Rows from block 9, named by matrix and row number. Rows with one number belong to one neuron. Each number is 500 + 50 x the weight over its row's rms, rounded and kept within 0 to 999. All counts start at 0. Numbers have three digits each. After the name is the row's rms in percent of the matrix's.
# fc1: MLP up (model.blocks.9.mlp.fc1.weight, 320x160), inputs 0-79
# fc2: MLP down (model.blocks.9.mlp.fc2.weight, 160x320, transposed), outputs 0-79
fc1.127 096:556477550427482438624413585524402512564480520541508521595408437437611460505483482459441485536490537430543457534447486448491533494526452517510470449536508568540529428516502456513527481476549430568484543502533451459468591547512582541497414515
fc2.127 065:411504450528521511401546414423543554427497502490503538438513525541380606548496476519473533459507408515471457458575639509542530568466617398472512484456532501515482526511464513511569529575458573490508441542475516375550425529543568547519529464
fc1.128 099:509384498537543512493438564569406579434570467522429511481477520501511491551568528501556511453490495537527470512514543500483540411529486530518381553488578505530493516585542546466498419539547516566536494421424508466459462363397475560475472412
fc2.128 072:648520530485421452513474460573499409513431521424467486456514533455510516427520492541536489537579486535443657560454500480466508539444500499515449432427487471553501460550470488492443501470466480461454555596549537508516509560490487429529417527
fc1.129 101:538528455502518455475517512573455405529467463529488458497487483481479387552464497531518428540486533485483475549478506489493612474488440563541509589462483462479482565525512510483435505540504325418432497480511532402516443525446505468526551622
fc2.129 076:353503640513451436514458451543546548514568525513590523565513501572506521480481466468440547464534457523441505474526504470522442546515486568462512498558511454449496392482472552534488483534555590560582449452535508475482486446487484654495471499
fc1.130 100:502493527451411518485544403480582501488483500462531595495509535410550460445523446514547415540571477527412579603555521481539516379526415550455571461511497461465432515520474492517528479506475501600451488583503504523521506496453507439481478448
fc2.130 085:573480544588450494588523489550580469511502465508449428475501508473484475410549448503531514512467399469503567379474471521465536574485495502503445405493544432554552495549516488528398530437492499473419480475587555457422515475582514384510456556
fc1.131 130:477433604549514533509474518508531509527452466420536521442442450624474554477541463599520505520479519484398564448475486448363450570480451600446533565483438506522530587492504463503479472573538435512461450582497586454449432607532540498488511612
fc2.131 086:444478450438556482608439393465483525481603509607477429545595552477487427510508419478469493536520547538568464558476481598569537413523567478541499448503471475539549442513529526531459524402511511498526530382472482562500518416495464475468523451
fc1.132 116:487461553458519486458558505396508480536439542529529508472411571483428446446504445565422561551536591491583522438459494507480412499512434589535545441460457527510469567580521479509533477506374505504579553493516526573572425494531469536522460516
fc2.132 112:465515429516499547427456544587541416454606499560479479536523577500516537513420480470515480463483400486463535516435464526548487547498442558477489548473570504559517524453459565504505511450579507464473312381468449402542567475491460492419582426
fc1.133 090:441526513456591573411519606490528490480548394519559459509522513416583482517415482539479416486423495630480520532398452512523416445426524503518512477426506427491587461453523504448477559475518473518523502466475491606606424549489498573490381538
fc2.133 083:589511493497479480534547448566415494545534551452478554411542500560399455533498508424419551506575488451530462437651470569388513469555499584419517460553523624440463510512527471534531458528466405480462499394526478517474568562495448444501571472
fc1.134 099:449378495513524539502483534433476404569531508494438532386540507439502546542391490483462438493495513438514499510412401547481495478464482512498442496544595409592522510483480510518554504499582480483552604496521509535574466466535497432458520444
fc2.134 084:609532447384480459495511487536497535525519447484494501549495616543427530476529510448456558445591506452451579477588562508489512536535448511516477478460486533479514493579479563502388519484394511465513409437505457521474450468492517556495489497
fc1.136 103:603479493546520537468400511488444468574454589532507456652455435576590559543497563541513464456450504444503519404471476512505445481593517571535457432512514516523452510605481498485551512563550505491544511508526549536484575494560458638553410535
fc2.136 074:339551450440409463514548469514546540515518455455526538392432525508441448530455454358537521465508597474421492503473596473479540486424437544452471519520513475501492455424535454517466526467505430491458495417558528457482452492447496542474572493
fc1.137 084:488508495531526385493439455441572553563532454537494543456583410512564530473403509539544451494554534473532422499426458451504492479447482526439645402486473467426463523503421466497519426598614498582451514552532452499543524495518482491451521552
fc2.137 077:531522465466470524413497491619480475440527514517472538512527427514454574491529430466447557548432431616482474549515526508438514512530538508475426522469498568522424505481608465563505566476408545447508488413427618522547469507442578467560520479
fc1.139 099:470547465379474486548566507478454375468463541500497495425493593544457520504537497485539486548428482562488501549572499544528524509628517408432596480482595438507478457512446413534458511464460556544540508482500461492563490479485464500596568397
fc2.139 133:538508558601480453454505443538519545600524544554511533589480507480563521513484506468509560497564509429487531483442506499497501522441487494612449519549448618455480544521518574478507488510493505418458464519487538583397479489447508415495450537
fc1.140 089:429532509517529510483486465506494572572480483569469494519511579526392501460513496526601491473540535398492550620533514468512531552497558507474582500468537423471446590499484497517527447531514411492570460438512523488483576437483499516398569532
fc2.140 083:557514582496448445526467507564457410442525534423486500499500372515499497484613556508453535475488455570491498567499484488438459435495470478486463524538478561495477389523515534520453505519455550593465535639529516546575464481467477453525441533
fc1.141 079:456428532522500510527540558578535482483491459446440515589520470472541513495513531595498424401581499453545569539471357510452552459513505404620521459474494440499487507516556514469532461560578478445487472446514474560614449517432517495495484432
fc2.141 074:502553413497486531508516391474366492477501526583531546491481504537534509501492509450514539535454551588531418495515594528510519535502432553477484550481535507492486487496540607549510482444477548566460539434476540406452529460618536542535518525
fc1.142 076:562567424531547469476470492492503500551471565574453557476411496568558505562479460469600545461488501491460499451443529513467580496452437579460385403477489511517519459487582549558561565478527460465495526449566493497510505531556486660558506556
fc2.142 066:552459555553503539412487471516560542469506465366509472515563546493528503424510587554377456582534477492547509515541514502490457463544525390503561534524523483425502541510479477421489402491467569497507436530416492485485521453449477384492470463
fc1.143 099:510530382562534494519480550486512500510492480526515586480558420435560564424486576635554592459620461395461600541521543444484534528458549491451546467541576531526432444493541465618412538478506551532488523486368481421466479422514463570382486488
fc2.143 097:463474542447494534510483521490493535465411536442516360515441504534439439452528471413521457572346479607531474543466510480529389497504401471537459508424409562469526583520412524493536458549536502530535447490591566523514511601522477439541458575
fc1.144 124:517441579573502467527524419552483495517462474522431548442419510420522581604459433475455463514500574500498473534491545497499464494529491570365558504531399428404573486438548460489489455498468468481509540436489464471522555534560475505498553438
fc2.144 126:590527444421437523464387489482498512544549478478550463531534541647491433407470553496489452508448465504621404541501415463554483495469489473540403552497551491464511548534506595532494470499560517507470418498583474502482486527501466494487455528
fc1.145 091:444570526450511549523475456436544479567458485524493537406491422519412504381445530487633530462429538505518439510458532419552481458531507438515556563509480465488529511516459492524507498462535443578499548547473430489422353517545440472529497430
fc2.145 103:561396514510521461409438513527485515441495520408525420531472508470487560641552478496445500518563444468481533442484402584504500495499445520491514456514530547538494495472559496412494488547429505388489499420505451494548609491440511546438502562
fc1.146 129:441472530464451468458550527567574510444488611508442453631516521534451493413470505416539433448478568516560529486490526550489548559425554467443504534529429572488521494556515398512501504513475507473465602521426576454461518456496418501454489559
fc2.146 110:560516498519513541523481475397455509489479447394567522377464503426590492596518491564452608564466379563474480521505492472587499474555505505552549477420555474593504490498468528588504403553514540582513432613549486552588613570471528478486545460
fc1.147 097:584389561520553540503468519540456458503494499454535524581500521397528487432570488495384434609463489536653497553536514509511498582577483475503605562461532458450502523569431429416474451506485533551525477505406523468476500498492463353468482471
fc2.147 076:518528556482501527433534515567575547496489485521488413459601453612539477515461561526542499448532479486338489473474455454503470386472535445513499501623467461504538542426530557584441462484501510471453522521563416526517537487583538549484589584
fc1.148 122:530516545534490471465565476466508565455455487534431493541610579507476547495541458583512473610473408440510527420489500565458499527436543522451512562515472445494532495439537425555577546481530524479417429537561559432421479569465478490518434471
fc2.148 114:502432434481574519506484499578484432515550521474517462470410439494516474531442532487440469398510570603518470565519465466530482428510486460520476434494511560494499506536456536439471489563463460498476570433490405517582541489512516553448556478
fc1.149 091:475586382590439456584426507521515464539495638514510410436483450528486476558582552500607501476456550570465485424458511492536471532519508511598555532473605516451549489583397500468543548512469380592638535509475568531483413453434555494450512463
fc2.149 114:551442553418515527452527475517438550453492355503506610518522516492442505430469388441402516474539481484563515553438502493516472523528536450393475481515410472551422533463560482548481447445475658448346481482491478479514492564510426576480528445
fc1.150 092:553602523487511536404420413523423512476550584458466498543429477446544511580511517531498584509574473558465467541595497565514534576508500383510475517512492459490518579448462481529550522387484515472557481536601446480506461526470574514556444571
fc2.150 152:431478452550426464605554590472548417502407497551544524449546486505450502468471479548511453465486525487533468455494550470452482411525542550491497494511528557510539465514543505433465498584484526504389507419446558518528577436567388525440570426
fc1.151 089:481559547511492513503536499532515535537533415428398510518525488583439468498531527485546596494426513495460556514519527531534458605620527523506448486503514531462565521492453478521480463471575542488455507490544475537583536546586509526551351454
fc2.151 157:526480498512572539430501471459591452488535562517544484450518496431523548523507523527432427562596536532509481494527449487495513454407472526491472537476554478474499506457546449484527526537462504526567534444551527477372431491502499513429623552
fc1.152 103:489499479480540374487524435529442432531501534454615483550562478538475486538497458540552461540501500578461479505561506531472440458578387501597492540460563490415437483432482620546473422510414486474444508480463558476517438478467525497515538580
fc2.152 076:564504425453548501509442509498463498478465535490458541471483448509565473498514553537503471518519571492475549480470540495554537571498502576556478488480428553532538481527527443461527489540507499514561571641489443438454505473524511472511494522
fc1.153 091:539555513553471455516507481449561572513514477546481507553465478535603470540414432592453480541498522382489433514548555487479524575470500498514486505544470508468533473477517464542472460541530504592517500542480544519485522501534530531429370520
fc2.153 079:473490463479527507489452479648476412466458496425541522497546524472391505492588538433545488462555425594548646509464410558562515471521474518513569441451528515479471593502496548510561455494447488413478558520573555511550498523479463502461535483
fc1.154 130:496468462607449570471491493492483547483523523414523517571464489548432470451498534464472594410477540393535588469453487488471566530405477455525521539485546537422483443444524598455523458499514525537498558504563555589478489563464631513476528498
fc2.154 085:557506487475539408538506540573520536448497506529443482516498453456578411512499438574450443541467516561401526418547525534435462535556491510527503522397492510665542545573501437496451514540476471508525408553435427551523523524503394530536517483
fc1.155 134:602525489453530570635476432492533544462541461506545467491423463530517397560494420523488612507612466447472530561560550505480485544531497498499581466487534491550595557492468455530516498469493553554444477519445483518540502520538620454487481510
fc2.155 111:438458501532525461406526549518531433551445463445542528480511534500521666465423584427491445529367498590555449507443425510546531409475498501488456585513458437392435407544513510494440518527512515422519556490549538530465512419534458519485538473
fc1.156 095:532528535452521581515484539501456361409450579467499473582519575526512477571440441454520564601541478579586539483517530424451487479486473541594486525437482501463493495581530516496578485471506522490490540431400565537453429441544526604503507415
fc2.156 108:489431453524502412528480442516475576526551447536528509451493446521492574416536480488476494407483490430426444494470481552616532508483531485452464429569510474470536474485533432490414471563483530525550444598564523506471521546476472434489460608
fc1.157 094:564452493530434555493476510571501510393536385527517451632486485493448511501541531537451434533518484594552473486543477510527475490508540395565487561525517402416553476485363462444506481558526513524432453460423486532478515532481534498522477588
fc2.157 089:554501524471534465422576496381503528637501574473450473495461495512586540487489503505563501484573547428408578473477522476423483460570518558502580458446474603561464486488593570508590415494490533421503475518552647524572548506507509545523500472
fc1.158 094:528544510519564560492457503432475486517545505619525510490535535437493462491525535486499487443488474505532487596456511544477521509526505543511573403529532543439421580437359483459509572566558595546478489510426452453427496439539552541524567553
fc2.158 101:529438492435397459520562430505591543529475518414484492520505464512474534546443460497547519537459528486529554475558427445514557387434465466463516563470523517574572438579641483539484441504497433460525510453564502519555533573452468475472446440
fc1.159 094:493595441455552491395442490485521490523546509495499436514469479529512487477530459528474413407444500478392522537483482438444487489481506476625486537513604383516538504429520481485504541526375525506547501470506464494483454460521567534558514531
fc2.159 085:531501550524408511507548528521449499473495487506496552464553553497482434530448555529454587592536471530574471510594536483557428483470478538471515457501456549555478530535462512605459437472539381552484548481396560484582507536507488445468503451
fc1.160 099:489499546525579551504528487526488497520475509473527517536463610415424594489404517504541372508457513555541411553500514479380488421540553560431392427454454552485525570463448496548526436513484586406484375484595465504480519493495501448544471508
fc2.160 143:543460510452440470506424486454495489400514459498516527418472410598561422528524466529449612506546455441471548482525476489577484535506387452561567550498543402476532463538564529410535518576524464543513562482498530524544478500478525569463622514
fc1.161 086:558549519479614497495488586450550570482476493491562415457476442467536436515491466480520490473464571488607446466493440508483483577456550601565559509584465565458563420510464457649600460511515516497575430374441410543481411453447465429502576473
fc2.161 077:452503466499461519449515329472454453518546561514473515545426544476474552403526504530446491571490476505432500539492520497470416399512510541493485467448459436533494540500557560430430504509413473536513566524586517457505535539564513482475432517
fc1.162 120:559571476461402542629575540550667460509465487481576528507512507561478500530528490522516520533529435528472419514454507572524563491541492495478521498489398504368505486445549522501516528529484493523478572671524482460566538553572529485449454444
fc2.162 088:476506470480462435501533479439476543527537500624470455533524519468502440480448519445415509557485515437394522452493575565486443521532523464479520472507517510485499491492436596559374484417506467524497514530471523418440542515430444495456456500
fc1.163 130:494607532469482453512449572433537487509530480511411496525505440548449553616586522383480536547555532447502515487506555521452503443489541451476475460512554473390525554524407472398586467546503513501396531462546589501533531474519576449466454524
fc2.163 116:524406469427519525484554438571506447436507470539593466515539555490574434399470533635464442482416497577528478515480547519551524529471515510451498475498500542554475518464551538602405553491544508509637439538506358451504486502519489563504495448
fc1.164 135:524498557476581432576511518481462472470533472516496579478474517593518478549420515474469567561582499493515480462498505432593481504584532540536499438519630424478608582559497470589565510403508590485550513477525516521545465542514609439444559467
fc2.164 110:445477529454529523555519410558559577498542505515471352538485477366468529468555485554503475469389549562492570476424532460376561437526446479474526499486441583494467507467521414443560416572474471578459405446453526480449514498458518539541413551
fc1.165 106:482388464524487508488535524511469409545584540512495594476559521429521534623456462474502378469487464475499517477392391495533508513471487526471464503522503458538482529502449433582511433508546479520533597427575570565582532541509537484409554471
fc2.165 063:492536476554554486514453524482516587504497436523490501427510449607555547463412571451392597495470524541417587452607413450485480513535563495474482435508493444470484525469609493465468597497493520511532466568415454446541421485506451463563461579
fc1.166 102:470625459412428528469508515473434548467489485439590477549427485436468506509456446466537495424423530469504504515537557486465577486504479512507469558562544448495430595493451400427504483536487444521515438474540500511470528503510522504508550519
fc2.166 078:497426587497548513464493502565491485541503533525494496540522527483583475472559539531426459522525482436552545493493465464608357511573471632482544431542457568491537440505569531477414555480537587438522561566432506452494524492491442400443412476
fc1.167 091:488368477498535614493583453447421524489455454434496505539487490481476577481397490506535495487460429445494436532516547496491488541533442462509406520411535454494467533590499435537562529515480604472515488486509481471470412601470386456470503485
fc2.167 110:601590572456509390551445502533521484500523537532496509449454560510545430438585494561453492538546537552489537476515423492527531468449514515476592434508481538529487516430472551518524488545525374521525496552484443560545528457552650558497497571
fc1.168 104:493465436481433536504477505521491537442479499424476465547435545409392524441494564530527454526536595509507558455492389492500507491501503510522574593434531509464490403485466570492490495469591484464522489526537471499496476550420592525433516552
fc2.168 093:465502593455477488495536474465428508602448519554447539441523465504501511533547508449479477498470490442520458539443558568510461504561510467428450447547445500625539577507430533503603478565388495520487547457496550487495561484542533541498480469
fc1.169 105:513600490476535452570562481595495504538499543494417512539459493521469512596427592508423418517506449499472464449559482501452533571433549410542523494468453501526520478502514494493530497584535527443475454464525519450496516535516532721578522502
fc2.169 088:319495439550521569444415465385458592526533516541503554472515543536476481534481521495560545496423521459522453558465459548512459546520525487556462548447491524462464566442503479471527514417527423507569486566454502596471546463494504470471552438
fc1.170 088:518437513416608511607569465529482605533441540558487438473526533437513518578496517453496493450565537487563480452517491518466518520558379566546444444528538461532512396530530451565593427475494592488591448448541475492495580564517507504476573588
fc2.170 081:536526437552465493364500602495529455561577440487467562532536480518486449471452486477532486470458390474482465486471555502494485468483439523522606535532473385349433494463517477489414496506554460481485542522423587518560553409401569540509479499
fc1.171 104:386572496479557467451441440542558468460499551456460490439511502493424559594480544533516420557510558549558425472423471503523444461543519463439496465542520474632427539555443453465467424483591516612534542570520509435508483477541437444552499503
fc2.171 104:538443429511510454558484537494477543499547511500536542562461494546550467371500491493473552478488441467482592455579505513560479563462499471575545573471512505354521427468492513525492481499426399385504449434529491546497525505458586466508516447
fc1.172 076:613436485478472471400455526543483485528452487527538453537496498447543467489558559401523461550500561488470597499553531424495599481468484570528506469480525457490524433419462459608472450499437461544579508454560513487516533541403475524478519461
fc2.172 065:506511433492474484546491482488471541501571493515479639456504440474484502504366494604474517474494457526468398539502464550464453509567512471497555535529465455528491489421507489443442491505519535495477550441466597534539468490607539430538523564
fc1.173 099:511480445390509580510534555502523521583571488518523421396475519404466450525551506448436574518650511438473416497579511429446519461560519507539462519535534541563552452547455517539500398462573416549518443428471518420524411506546486525548460491
fc2.173 089:486474569467483422476492458549560490420416476463467589608547462611590482502491519459547435444425480563534524468409489576559446537459513492516501470465436473462405561408545484428418609598450593514502466623537427557450527527481518524441533548
fc1.174 087:502543529485517537541566504467446480466487503515630521486536619486471482493528514527526443418487498438453548489492510492470444389451527490559461505462546506529440509454548526552496419533444589399524525535400495456500509454448573509531488562
fc2.174 068:375451507502434504446406483472602493457517554482462461519543416589470575424505522505492513494503495498448438526570544484454474499586471426487531477582576463514452470606588426528611565513479529554529382556534501555563516557416559578535520468
fc1.175 089:497567537510475339487487433507511450504556467493425500487572469505596465528484502499565414503477430543503450441435574496441498471558535463447538386485526445432493514530458507529486344581556505560419534534475467534429479504473500543447526443
fc2.175 069:558459466543549569463564570556433528513437502612469572488374520439565434447554489506472511467468533498545555548438436489543556527488518586486494542500463489502500558469544458456518574423555519450537501585562559390515545469599513368536568484
fc1.176 098:512471475502524504523455518544538541513541561469435570475482481435482550529491639494478556508483509521526521609608567465502490514529428513571585487492480560453496524439485465473357559544450573522462473539459451451467473535415520448479530538
fc2.176 069:567494450523572553427503520571558509633445534484424476510395531478524515530580447472369449491482500492538383508389435510512499551538519494449505490465491432479509618493523449485502421464490475548502587575482530368510487454535422466502552464
fc1.177 111:449543549607494549485437454541572475518527458597535522447457534510505402411543548429528475423474443484549484409498544460526444568504508545557513371429540450520566452563538467513500456501545561525458488540507499523438516546485533517625629541
fc2.177 103:536472454420484501516534525535432489478431550436496508560435479471479565574404485560411466543452506508474478537482484575501611510452447538495510557583436518466499486446450497430493545537482451488557470411515460459509479450472408464448408467
fc1.178 090:507438474522464558476503494567468509445536463578422464506469569538456393545493530519527385487523541516474545560458548549449511527520506593501422620476514467549518536517531586482579388573598563433497439491514445489569490514498590596486503477
fc2.178 076:449513434509516478489470498399512560450468501486588443454528486480463560541451500506621572457545481441436441488576406472571494546462524438532459473492460486493561477433490386492579505523481404454544530502479533518467478496433442474515531444
fc1.179 083:477443417495559522457529486574554416457470408478562523555509496446490403542422515461517498584527567524385426485501559541491499429531503540609515580522482456440478529538585605477508499507515393456396487531465572416553498475523451519586517583
fc2.179 075:502519641512470526506423554497496452527534530491466526559494507483503571485494466560454475484551439547527545506519445593444498511491571478443429480548548538505485461436382504512543546506483541498567586458540494611433483465490464446482536443
fc1.180 090:535478522438381519436514487565416498489476497474452612576509457466462472543472522544444422486546446523562521523525478519537578443596528455614519486447505456516470497423444436522488511550472492495536459428490569481440494517465477456486508435
fc2.180 085:551469439532551513512521455432429437571522564537557455476517532528575514462580598482528583453558532506434561453518383502530432500436506520452435473498497538473497498593535583476469449452527440433486466561564461542591539500449533626546466558
fc1.181 137:421514582600513463553468470544482533456455499492581455476447463486473534478489469522452515445491442431534541481473474531580533487495460492425482512512506447493467486459581537542479506544511393521516408511487512651480456523464472546457629471
fc2.181 100:544448574454348480468598434487551510575492439554504441479499494502543478569531602451550478495541427528520488457496546480533473482577478446554538478501512546465439522517559465453442524486452514517518537563463456459566486554494405504561392468
fc1.182 119:527599483540425509589521614443577462508484497418419435551574549539516504474532447545551568507471628550447435479549509493521557557527573375463545453535447558477488471559504560532511508472462392521500586520536600491523488573521488520433566447
fc2.182 118:472427487449525484506502522511407571479575513534524617474531479532455410495458567479474397529564457459498572499497563488466503488499387593533403572467549461394489567479449403491506553529504572487438561483474469479505481423480519482493470550
fc1.183 089:446482439536412573547582498524549450540534498513526528558492461498426341457384404546474529570518476458499467409495519557482514453558546463454534428477542534364488465527526550570473430478442358498437522573548542502565478545560464485545501432
fc2.183 078:516491543488547442484404475555478530427487507465461510451449601513537578440602540579478458434485533541531575497506498393526434570487474533451527496425413435616523445521508386438520560490494585470552529425523469452520467494495528522435468576
fc1.185 074:568536459436483435519559508494404564467443505432533480483481457503492496566374538502450464510484528480542520425598528468382520576476492557509510473512567491521528420494409584409523493485466572479555527455466516518536538519473466488488510624
fc2.185 067:533418492539540625471440480507522393510565487531451551482464486521432500482498503483524593571497434558528445502396536486574578410526553414492477508520476387564521515511504446561459496506501427497546460532454529405448461477515551533522505448
fc1.186 096:504489538547489532561512560603444529471553559500489443500583443501506510409517485422434492514500496444455475513570493481562451471463513447525553493474487501478510516453572469531544451461559469550443487494390400484521534607520476508393499437
fc2.186 160:501477517437474508469518463441612473569502496500489543488463537389499505608558547573586549513510525559503506451419507479388581541510488493437478538514517515524482467480484585521402562519483451486585527546527592538486531388490494445573478524
fc1.188 102:539541482521591542469461447513439509484495521454521475481616496561415552497594585360511501518567445516527515475491414520471486462542550539561525449544576504440471455515552496490576498507585513543440579495479500448462520559525527480555485449
fc2.188 122:528459550426454499516533581511542495522542495502500577445430529477539473505402427570537483482388512498530478533525515433479491555525393475465466562403520421544510570508467462486434527450467480458537394488497513550530423401472565528410413548
fc1.189 108:547545468560486521468473358491439497504471408577390504520437463459480529521440479512500511522577572486523493498497517479486481503570582565496472439497551536561558486458396499479506556492525499472474434535561457545486502541539444545525556547
fc2.189 097:523441577403487506489564626536575539497528508432591520496527496529549467435423479468511509451463453562489488485510426450547496496499403469493471515474425560444443490559589535502476440474486497497511553432494577469450417490453546525446395498
fc1.191 086:596510523502576514451414510512548510566484606449491595445418438496404594577503569499525560471477504426558492468497455532491514484472449437489445406491491460450494457502507431468473606534499505535460488488467518497467512456426433621423439530
fc2.191 076:453522389530413489535596448497469548508531441531477434499414597579535409492465500490510536442476515495451482472509580508513526461400559512595438561542430524550528536419547523588502450497509510479507569532567452503560403525582583542568567488
fc1.192 101:551503490541474478562426491494517434569487469486500498519468468529551405439579492405468426509495561510545522590466496463475508498459429669440444484475495532524401441577427482569486522413481455527485520486562511569536448515395429511471511520
fc2.192 074:472518516503384519484479504520494571518495594459539450421567462508462518497482517557505507510527470548366554453508503466556554398508618451577561579563533417447623519482570552465481511572532510515578454559452496531438523523619593464458570529
fc1.193 134:476463524534644527607514512528479450470324529478568541481425539515513551495569504545453479482494554446439547585433447455450575502488504477491515574497452478424446462480487436529611468493468474523479448466449500491511429521528547543420517536
fc2.193 102:546522443485457476473505432469608532538505471433514471552583498396524471550423490457416496493537528479565449456452490545508417502531515524457576470551385501429513459528536518485514536571483515435542582559582420598541538564506527517517566423
fc1.194 094:494503484546480593481398536597490515471450574447461587492515573536474493517514608527535487482583493518544472553594507579558471540496465490495396492490447467567565530506527497525436475498560425506515452484423470551570636554523495504551474532
fc2.194 082:403489540411502379459570458447541488500524397592538457461532430500508534471566472478497515557498486522489455470492439456480518440511496585508561486472627498503447438453501468489606463431496565417552545447575532445485447542489548528412483565
fc1.196 087:447608555484511390534465538587505478520583511529497619532484510466553526448509497548374460489520508553526546505490457479486583415512510414526478525461475500565500424568497500466543450480591471465515579449443497576492512553498562499595435442
fc2.196 081:487447379506553576464568464444525507422441489553499401474466522513396530575398526495530483512432410472514401361544519533531489544494517445502590545523477461471547558490549463529577465525464567512502410549498492517566469478513512558464493528
fc1.197 100:445422530540411585576566499591503444416485440494527461520529491397498538464515498526474611516550474457444517421530499502490495507545556507468491461471423459562445462529529383492453596530477466496594468483401473494545469549532536502446538575
fc2.197 087:565526511458568470428461514446520622502543509580451512576550517516487523467466565426499581509543520526467564559467467512487455465475492535582566502485535609533477555463388580526502455540566505596442544477503531495440449493478539498472500436
fc1.198 113:380546455496501499465607489500417453450544493563532522599461544483563458448515536535516562454461526423471534497502406499514393422519566563448500464512493478540507529456478489545435522573495528430490533540362538453470438441477553425429509600
fc2.198 085:532514469477561501435462454484539578554504496375481527461566490583495601442456503449486411507563428571476490470428609435440567581512441472561491564560467460513472426584564492526494551465460496514482439535584431514538487479456503487496470542
fc1.200 121:567539533503526470458526527511507456547546488526510513421544593549441425591518475508477529472436525549468531461506412445486558530417593375571548531528559501512420533493532491512494478507496509611419511523481436497551563559482492427563524429
fc2.200 116:431491468433459493548473524457514552402474484446501453561450411516493518353486536496531490532535487485563551522481547520537499513559443552378470487422511511394552509481505503550502501484547442421583509490529605538396411483536517610452459601
fc1.201 128:493536499565468494629559526556527548488608522559494540567483441575440431580526501395555508520588511363534515521385479388527494562416473438523468518504437434489495428427512549482569438563492515453443545467538514485521508493520461483446433488
fc2.201 085:435511485429483509359434455510468406487472507475490522438501536449613587435398468563427489461433505638473466544610573603422507487528503509469589526421554581568500569598574481566499555530528515505464540484499479570501560479469437467526466509
fc1.202 101:478540425590549513521477510508512522554517547519550488536468479581450508573414452459437500515419514502571402420554494567482540623452483455466457548452513520470437509477446454556633480511510453513589422441491493488529503503452524748507566502
fc2.202 082:497479562428412477462528498502489473551528494441491436484597509503590483442582531555506502480511451551330469482444540423486455391497563463526528509593443516498586528462511514498443428560485511469475474487495518500435495495601523461432567528
fc1.204 134:474537480548525552565407514515469529499535470522508515504570561541473527485491514494371507509559611506453484461458486529473453482472467400494536474514515538547576567477447510545442575610450500500451498542543417621446449472555485422474425479
fc2.204 093:636513541461478512567535541509517449526562604413477479519416541544451461440537573431541446477577517487488458560533480443564489521570468530404533488532429422539493494477492456510569479559489488498478461459479516429481556536502508533557538499
fc1.205 100:471492543444505516482465553414568511594546450457470563466459586447530477582485523570604509520452460527546547505511418567504513466487396450541468440389453522561478539547466557610462547528489496647437428571513533460581486533485469483552468542
fc2.205 101:562515507526536428453558482537409508439441504629511484568510408575514531466492451454445517458622464498409493459551533432477471498496528600519498577601467593449470468460399506389560443485549398434564561515427480458424508505540555449467523512
fc1.206 093:425538505465553486422399525557447442484491565502520493467501547452555573459554503468461477509454545477489542506479492428638519470489481413507522504486472426514574520637461461509564474429548586463454507469483473537584546382446568461447415467
fc2.206 091:578467439498412568607586581456486542525527421541492536452537487519442408471421436503536557591490500465525413552463509491449496487594523540482495502492520618423458481396494484619503439544475374527507516457487539496468489523482505493521574483
fc1.207 092:469527527386414505486546519572477483435506450528590512463530545509526427535496531505456558513493478558466517473459463520413383468523527507570485408458450502489530542495499426485513459542563596430546498488314561548433434473506550570438434481
fc2.207 096:449470542517581475572509513455439504529490506483432513571506501490491519419495518541554463521532570486544512539535481435514500465459538549524620526532556441558490528530515535555532542474485446503464513653600420423575547539506482475496516464
fc1.208 107:498406657516549471510485354481486535602500513531478467500444471510433454558418510454517377611397537559597423539508422463541478493500421586492522556560422474464607535532501509489567429536449423583489524439580472539493555558506448459531528434
fc2.208 107:482519411451495514476507578576482429421524480453538550509592536526543519374530518535481526405598442422409532537461578465474531503476539482467467416452550564466436460416490442509464575506538599415534452516403459432454376429465588575476432588
fc1.210 080:595556546441503437539536545523533425544407496487527460492481475467406445546444456455490589532379511429533580627601455550510552448471449556517562484491457541405518576421466575481450420582523461537508513452486530486494515543538528492512441467
fc2.210 081:396457425602507477447494499476451498433538563547454615545515473581584550490519530549485489419603453580442465453389526450543472522561568462508485490560513474481519457568476405484599525422448475509502500597506382447496477495519424450453581543
fc1.211 088:494519556534562411522470423510507501585576526492432468598573498523387583496495594557614523447499525452545534512585455482535416497572541451566545461478536477438482523555475567565526443564484565467520466505533556495514586467514424569380505588
fc2.211 084:520509462496437454488538607560482553461494495428558524445419472552581517586509453424418490557497526550400498474478525482423611489381465556448427515476504501540472501374585502483465543460507450505434466413487465515458534520505509490529625466
fc1.212 110:544426470444463423568513456523465490544490477472607479450387466403508465506502429525433538613586470443424436509514452409477602518545522485474469510457519630428504471509445527495517412461575355598479463464521478504469486554477428457515469491
fc2.212 078:429535528493485590430482628493568487528555493521459503511584453553543493524502486455531411444492402579546556470462578582560537492464493473454518445571485367538496530518469481437460522536474569413480527545537506396539481431492529472460470490
fc1.213 092:486588446436522463500477493545458460476557494570459498508514518425536474528438563510456487529499572418518438462496507460570569473510539443514526507397427534479535509646551465510506464458551494457465506552460547550534614544450503483475375542
fc2.213 088:429495598531443411507565521551555521549515504488586506549436493534507542494491384459372452456509465520413519474582502463435494501452439528445484526582506495450443423462473498568528490535545497524470403392528455476470469449550526617521545526
fc1.214 077:469460509463512556546515506486535469509495565442581595600494512462557552407476513561490493504540424561427569496491404590483442397532474444529472396481556439472497436437542579445571524528462501492447467492457480504584473496539492453530425465
fc2.214 076:535515438463522529453496501542429537451494506519465536389414499447510446583500599440597497502523565427519494507430553481522582516462508588483506541537413472586561506524594505457379573426547420486445529506518584437509535527489456437492553564
fc1.215 110:509465564530501575624521449494495460642444561508433485382483444565408589564513519505573439505425492485552477549525526513471517550499470484489521526486499531516490599433570418457510496490489498554484511523509419615469572466401547518444566429
fc2.215 115:552504445465465389427463534466440465384539444508558531511496567553581430463450560487394508587488460474503394523455500468604481493494411503545479456521540470468503474568432588612554445484530501496506447525526588430536451601565431536482488519
fc1.216 103:569488420566436490489552499460481527472463382479422538524620483458468424506483473478506547387490510537585457533464430536558464514459532605593491482442428517481566452506496551547568533530530477513552558513458490499517517489475465549546498490
fc2.216 131:475471573424542494529454548573511519485514559499552543467500511557544569501516513523511476578507507464447492438461521560478501575476531399401507518605578501541476528568517466384444510461516451454448499499513509549544479521494509509458530499